From a checkpoint of a small image classifier: arch swin, norm layernorm.
Rows from block 4 of a small image classifier, named by matrix and row number. Rows with one number belong to one neuron. Each number is 128 + 24 x the weight over its row's rms, rounded and kept within 0 to 255. All counts start at 0.
After each neuron's rows are labels from the 100 images, of 14976, where the neuron reaches its highest value: "peak on" is the class under the peak. Only what is clearly more common there than usual is listed. The data: made-up waving flags. In brackets: how many of the 100.
# fc1: MLP up (model.blocks.4.mlp.fc1.weight, 768x192), inputs 0-95
# fc2: MLP down (model.blocks.4.mlp.fc2.weight, 192x768, transposed), outputs 0-95

fc1.733 [127 172 131 115 107  85  97 128 121 100 123  80 136 127 146 150 135 126 144  77 142 115 146  87 150 137 137 123 170 112 163 116 108 123  90 131 126 139 157 106 151 128 129 177 126  66 135 135 146 113 103  98  93 149 178 131 118 127 107 140 109 137 118  88 143 128 164 116 121 115 111 150 114 145 152 146 150  98  96 150  98 121 146 100 135 151 136 137 129 123 108 114  83 106 129 109]
fc2.733 [171 180 147 111 119 129 122 118 127  92 134 123 147 148 150 123 134 141 134 161 176 133 117  84 147 166 124 116 158 114 170 141 134 152  70 126  76 128 154 110 138 130 143 169 132 131 141 174 139 173  79  80 125 145 158 110  93 148 146  96 164 158 130  83 166 116 156  85 111 104 112 117  89 151 165 167 141 119 100 130 140 149 123  95 142 142 140 145 123 148 142 103 131  97 108  84]
peak on: backdrop (100)

fc1.282 [139 104 115  84 133 159 120 124 120 117 126 127 159 116 147 104 103 133 146 169 138 153 108 101 111  71 117 121 170 150 125  67 122  75 131 176 129 136 144 120 109 115 183 107 130  83 141 127 113 118  91 136  95 138 124  86 102 109 154 113 130  92 116 145 109 147 104 160 137 141 125 128 126 132 144 131 120 128 123 133 139 169 172  83 138 122 162 123 132 134 135 159 132 189 134 167]
fc2.282 [126 124 142 121 165 156 109 114 116 130 149 148 156 126 110 127 125 100 127 131 142 161  92  81  77 127 119 141 166 114 128  78 121 107 124 151  73 163 194 117  96 126 131 107 115 133 144 103 100 170 113 112 122 157 161 113 133  86 162 110 145 132 126 136 151 158 132 163 157 138 118 125 127 130 133 160 140 159 128 130 143 145 169 115 122 117 126 138 115 124 136 119 113  89 118 149]
peak on: backdrop (88)

fc1.562 [139 152 130 134  94  97 156 102 150 161 149 162 110 114 104 133 109 114 120 110 105 119 113 146 133  95 111 106 120 121 148 156  88  66  85 157 163 151 129 132 125 121 119 111 137 111 147 128 129 187 126 152 128  81 118 121 128 116 113 110 122 106 113 159 114 135 113 146 125 156 142 109 164 139  88 130 130 109 119 147 143  89 162 126 111 121 116 143 127 136 125 121 138 170 129 178]
fc2.562 [114 103 179 154 104 166 127 122 120 180 100 105  88  60 134 136 147 125 121 150 106 121 138 144 120 118 111 146 136 176 130 129 116 145 147  94 119  90 114 136  98 121 135 114  77 156 161 184  96 108 144 130 178  83 122 121 127 100  66 125 147 127 108 132 132 105 133 118 119 133 101 115 127  87 134 130 124 139 153 119 116 139 126 150 132 107 130 117 144 157 105 106 143 143 164 100]
peak on: flag (90)

fc1.68 [130 135 120  98 100 113 131 106 128 122  98 125 134 127 152 108  94 163 127 128 105 130 124 145 156 131 123 143 147 162 170  89 114 103 159 131 176 170 120 167 162 133 114 127 112 104 121 101 118 130 145 154 101 138 136  89 134 136 132 158 191  80 116 118 153  92 161 137 144 132 134 117 148 161 114  88 102 114 158  76 140 155  97 154 163 155 164 106 152 139  97 116  80 138 137  95]
fc2.68 [109 167 139 151 132 135 136 122 137 146  95 137 100 109 113 161 105 109 107 107 104 165 153 138  58 113 139 142  90  98 113 101 134 109 132 133 161 117 112 119 127 141 114 105 148 168 156 143  99 106 161 148  98  97  99 118 138 128 128 153 199  96  88 134 152 120 156 139 126 150 129 135 141 110 149 161 135 119 139 122 132 125 122 104 148 105 106  88 152 124 108 101 134 148 135 191]
peak on: flag (87)

fc1.583 [121 103 117 171 142 134 141 123 125 157 124 112 135 174 122 119 110 131 152 169 117 146 148 146  85 150 134  50  98  83 115 114 125 136 187 133 132 130 140 164 136 135  98 151 136 161 109 118 138  80 104 147 141 117 151 158 135 112 118 131 141 123 143 149  86 118 140 117 133 143 152 114 139 137 111 157 139 123 127 116 136 146  95 151 140 175  98 158 107 101 111 140  83 102 148 145]
fc2.583 [121 151 135 157 135  86 141 129 119 138 134 162 119 138 109 144  86  88  93  92 104 134  86  96 151 124 138 163 123  96 140 119 114 127 135 147  96 168 171 129 132  89  79 110 140 118 144 110 111 153 126  72  99 158 189 121 181 104 158 161 118 117 128 112 167 104 135 136 180 124  95 110 132 156 146 131 125 132 135 130 167 111 123 126 130 155 123 145 102  79 110 118  97 122 153 151]
peak on: flag (85)

fc1.687 [120 148 112 148 100 144 157 156 152 156 139 117 103 147 167 132  97 125 155 124 129 134 165 124 147 143 102 134 101 104 126 122 134 118 103 107 133  97 114  68 154 103 157 184 137 157 122 117 127 117 140 141 132 100 131  80  87 129 101 146 162 121  80 134  98 116 124  47  77 151 104  84 123 107 136 148 101 152 149 145  81 114 120 141 190 128 135  84 155 102 122 143 144 126 149 115]
fc2.687 [151 157 116 115  98 123 140 143 145 106  95 133 114 148 102 107 115 123 152 139 140 146 138 155 145 156 115  96  99 117 152 142 133 113 108 110 146  92  84 143 134 132 137 174 149 147 148 146 137 110 116 151 164  98 121  98 116 178  97 140 149 136  86 130 106  95 143  89 102 121 129 106 124 114 115 139  86 123  86 132 120 125 127 136 170 126 152 119 135 167 132 148 188 149 114 127]
peak on: flag (83)

fc1.180 [115 149 121 144 109 123 153 124 140 146 100 115 121 151 147 138 119 147 122 118 110  93 157 133 144  70 112 122 170 143  93 153 120  97 131  98 215 120 117 141 139  68 148 200 127 110 136 127 131  99  99 128 144 116 161 130 140 129  82 132 136 100 120 146 102 131 130  83 129 185  93 106  93 113  99 135 141 110 151 132 131  86 155 139 156  97 138 135 127 157  81 129 124 148 139 136]
fc2.180 [119 123  99 105 131  93  98 161 144  84  94 144 109 163 117 147 123 122 104 121 126 175 127 178 139 133 121  81  80 134 130 146 157 127 134 162 142 147 155 182 113 127 112 178 140  99 131 170 137 127 108 148 133 137 114 102 121 145 113 129 150 108 112 131 134 135 146 108 126 108 130 136 148 140 143 157 128 116  62 104 134 143 111 156 123 137 155 134 120 112 142 112 162  96 139 136]
peak on: flag (88)

fc1.73 [120 125 107 124 123  75 114 108  90 103 148 115  97 134 167 156 116 147 102 145 137 139 134 143 126 134 108 106 129  87 141  72 114 159 146 161 170 131 129 132 135 152 175 144 129 115 157 101 140 134  98 142  91  95 139 131 121 110 120 142 142  73 118  83 159 132 139  92 134 140 126 156 138 133 187 135 135 111  91 132 130 112  76 141 138 150  94 130 147  80 117 144 109  99 182 142]
fc2.73 [165  57 126  96 127 150 119 133  93 156 149 140 136 165 150 125 172 147  86 169 141 130 121 122 135 163 120 137 146 135  99 146 122 156 147 116 118  91 127 130 128 111 162 132  53 117  76  94 108 174 123 137 147 127 135 117 119 144 141  99 114 132 138 143 123  99 165 126 145 147 137 128 126 114 116 133  80 108  89 108 123 135 104 100 148 131 121 163 127 114 129 172 138  97 145 131]
peak on: flag (88)

fc1.154 [108 178  93 135 100 160  84 117 112 122 144 118 121  99 144 138 137 178 138 143 158 114 148 112 149 139 150 115 148 163  99  96 160 133 169 123 140  99 166 116 140 131 126 113 113 111 142  98 105  91 119 153 102 142 128  98 139  97 156 183 205  97 115 119 142 149 130 114 116 142  90 145  95 140 123 162 142 132 178  89 115 118  99 129 129 131 143 121 157  57  80 140  71 113 141  82]
fc2.154 [145 140 133 126 140 178 159 127 123 139 116 106 146 106 145 143 143 138 134 124 143 159 146  98 104 118 129 120 171 155 169 119 125 154  99 104 154 128  87  84 147 113 160 144 131 149 174  64 141 181 128 136 145  97 104 102 100 137 114 115 178 124  88 153 121 138 151 131  68 130 138 142 141 136 146 151 124 141 129 135 104 150 140 123 136 128 119 119 144 144 116 167 148 107 134  93]
peak on: flag (88)

fc1.314 [130 139 135 144 161 136 138 149 142 111 149 142 130 150 129 115 122 144 152 140 133 136 148  74 107  90 132 118 114 145 135 109 131  75 126 138 124 137 130 119 120  84 151 178 165 106  92 127 118 102  93 139  85 136 149 115 118 136 129 132 108  96 103 165 103 142 118 131 117 151  88 111 108 145 137 170 142 150 122 116 125 114 141 119 158 162 114 141 129 119 107 133 134 160 132 142]
fc2.314 [123 129 135 164 131  93 131 134 164  77 157 132 178 154  82 111 101 146 171 113 123 141 128 150 115 112 152 140 120 124 142 153 158 108 101 117 110 144 136 138 127 136 101 121 177 116 105 144 138 133 150 104 105 167 122 152 107 128 115  54  87 125 121 149 147 123 137 150 107 132 111 122 176 139 171 126  95 132 149  70 115 127 147  74 136 118 138 140 128  91 113  88 174 119 101 163]
peak on: backdrop (94)

fc1.55 [148 153 122 115 150  99 123 133 101  95 176 144 126 112 118 130 181 145 102 137 138 134 152 128 153 165 104  91 131 148 144  98 120 141  92 159 122 122  92 123 137 104 115 176 118 126 134  85 157 108 159 154 104 149 103 104  99 115 125 104 141 132 175 126 148 117 151 153 158 134 131 143 156 147 120 174 166 149  68 136 151 108 115 122 110 182 162 121  98 102  98 147 130  67 142 129]
fc2.55 [132 133 157 158 115 165 109 156  88 150 143 117 124 105 167 121 157 148 132 158 132  85 122 125 176 116 132 130 126 153 101  80 109 178 114 160 109 115 135 100 128  96 127 172 122 113 150  83 121 133 156 104 122 132 103 130 135 116 133  89  96 122 151 102 111 137 112 114 133 114 110  92 111 124 128 160 173 128 148 148 144 164 109 112  94 161 193 125  99 116 101 145  75 121 146  93]
peak on: flag (81)

fc1.665 [120 122 108 103 125  45 169  81 134 130 145 125 142 138 102  96 112 143 134  90 136  86 111 143 135 116 100 115 161 135 143 154  93 104 120 128 177 154  96 119 121 112 158 146 120 122 154 125 154 130 133 120 137 137 118 136 135 134 126  88 148 101 160 146 101 130 121 143  98 125 168 131 128 160 139 115 103 157 114 112  89 109 152 134 132 145 156 147 108 128 127 119 158 163 146 112]
fc2.665 [ 70 127 114 108 115 132 136 146 142 110 145  81 100 116 163 148 139 127 144 137 119 144 149 159 103  88 102 119 130 136 157 144 155  75 144 146 160 126 120 129 105 141 129 153 139 110 123 103 143  87 162 157 104 119  90 113  98 118  90 164 144 133 165 105 112 168 161 126  87 104 116 152 135 123  95 112 182 151 137 150 111 149 115 127  83  89 148  85 136 154 155 113  89 139 167 119]
peak on: flag (90)

fc1.279 [ 93 112  68 132 121 128 152 146 135  99 101 144 161 155  85 166  95 163 126 121 149 139 126 138 119  91 152 136 128 132  79  91 142  87 170 149 173 119 157 171 132 131 140 125 151 125 172 141  85 119  97 113 149 177 127 149 160 154 136 142 119 120 127 150 114 161 101 120 123 134 115 136 127  91 109 121 148 167 154 130 128 118 127 142  92  92 126 131  94 121 131 112 101 142 108 129]
fc2.279 [ 95 110  83 135 123 133 163 133 133 108 117 148 135 157  98 149 115 144 120 126 138 100 128 153 133 102 129 121 112 115  73 111 142  77 166 141 165 149 149 164 101 113 124 119 152 139 128 180  91 168  97 152 134 152 118 143 163 142 144 175 163  76 159 156 103 177 114 111 142 167 138 139 130 120 111 103 132 167 124 109 126 112 136 194 101  85 143 139  91 126 143 126 108 110 115 122]
peak on: backdrop (82)

fc1.680 [106 151 127 134 117  96 103 138 109 114 112 101 140 157 104 158 138 132 129 110 156 125 143  86 141 101 135 125 157 119 120 100 100  91 120 161 166 137 188 139 125 108 128 187 140  49 136 147 122  94 109  94 103 147 184 144 139 107  85 136 113 124 122 117 139 143 156 104 141 134  89 127 107 112 125 159 161 123 125 136 106  93 164 106 115 131 147 134 100 134 117 101  62 130 131 146]
fc2.680 [139 147 115 106 105 123  89 142 105  95 145 144 149 157 127 134 127 140 111 171 178  94 121 127 129 176 106 119 117 120 156 112 153 123 110 144 103 118 154 119 112 158 153 144 130 124 128 237 122 180  97 107 122 154 123 114 108 162 131 107 170 115 145 101 136 135 150  77 140 134 131 108 116 139 133 183 132 158 108 117 136 161 126 119 122 114 143 148  97 126 161  83 126 107 112 111]
peak on: backdrop (100)

fc1.121 [127 169 124 102 103  94 111  92  73 127 136  82 152 113 127 203 131 128 134  82 152  94  91 128 134 181 138 131 120  62  88 124 124 134 113 149 140 145 145  95 133 162 131 101  93 132 167 137 107 152 119 128 152 158 132 121 120 129 150 126 135 159 136  77 146 151 120 133 112 108 156 155 129 146 144  98 129 123  92 139 123 108 142 111  91  84 141 140 130 125 163 128  86  97 118  87]
fc2.121 [ 98 116  90 133 128  73 102 124 168  96 123 149 150 130  83 150 106 132 182 102 141 189 137 133 130 143 148 144 102 142 160 145 163 120 110 137 102 136 140 119 124 157  91  95 150 126 113 149 165 116 147 115 117 142  92 131 110 152 103 125 105 151  94 144 116 112 132 172  88 134 121 170 166 143 129 120 103 118  94  95 105 165 147 122 144 166 108 131 145  87 107 117 191 132 109 103]
peak on: backdrop (100)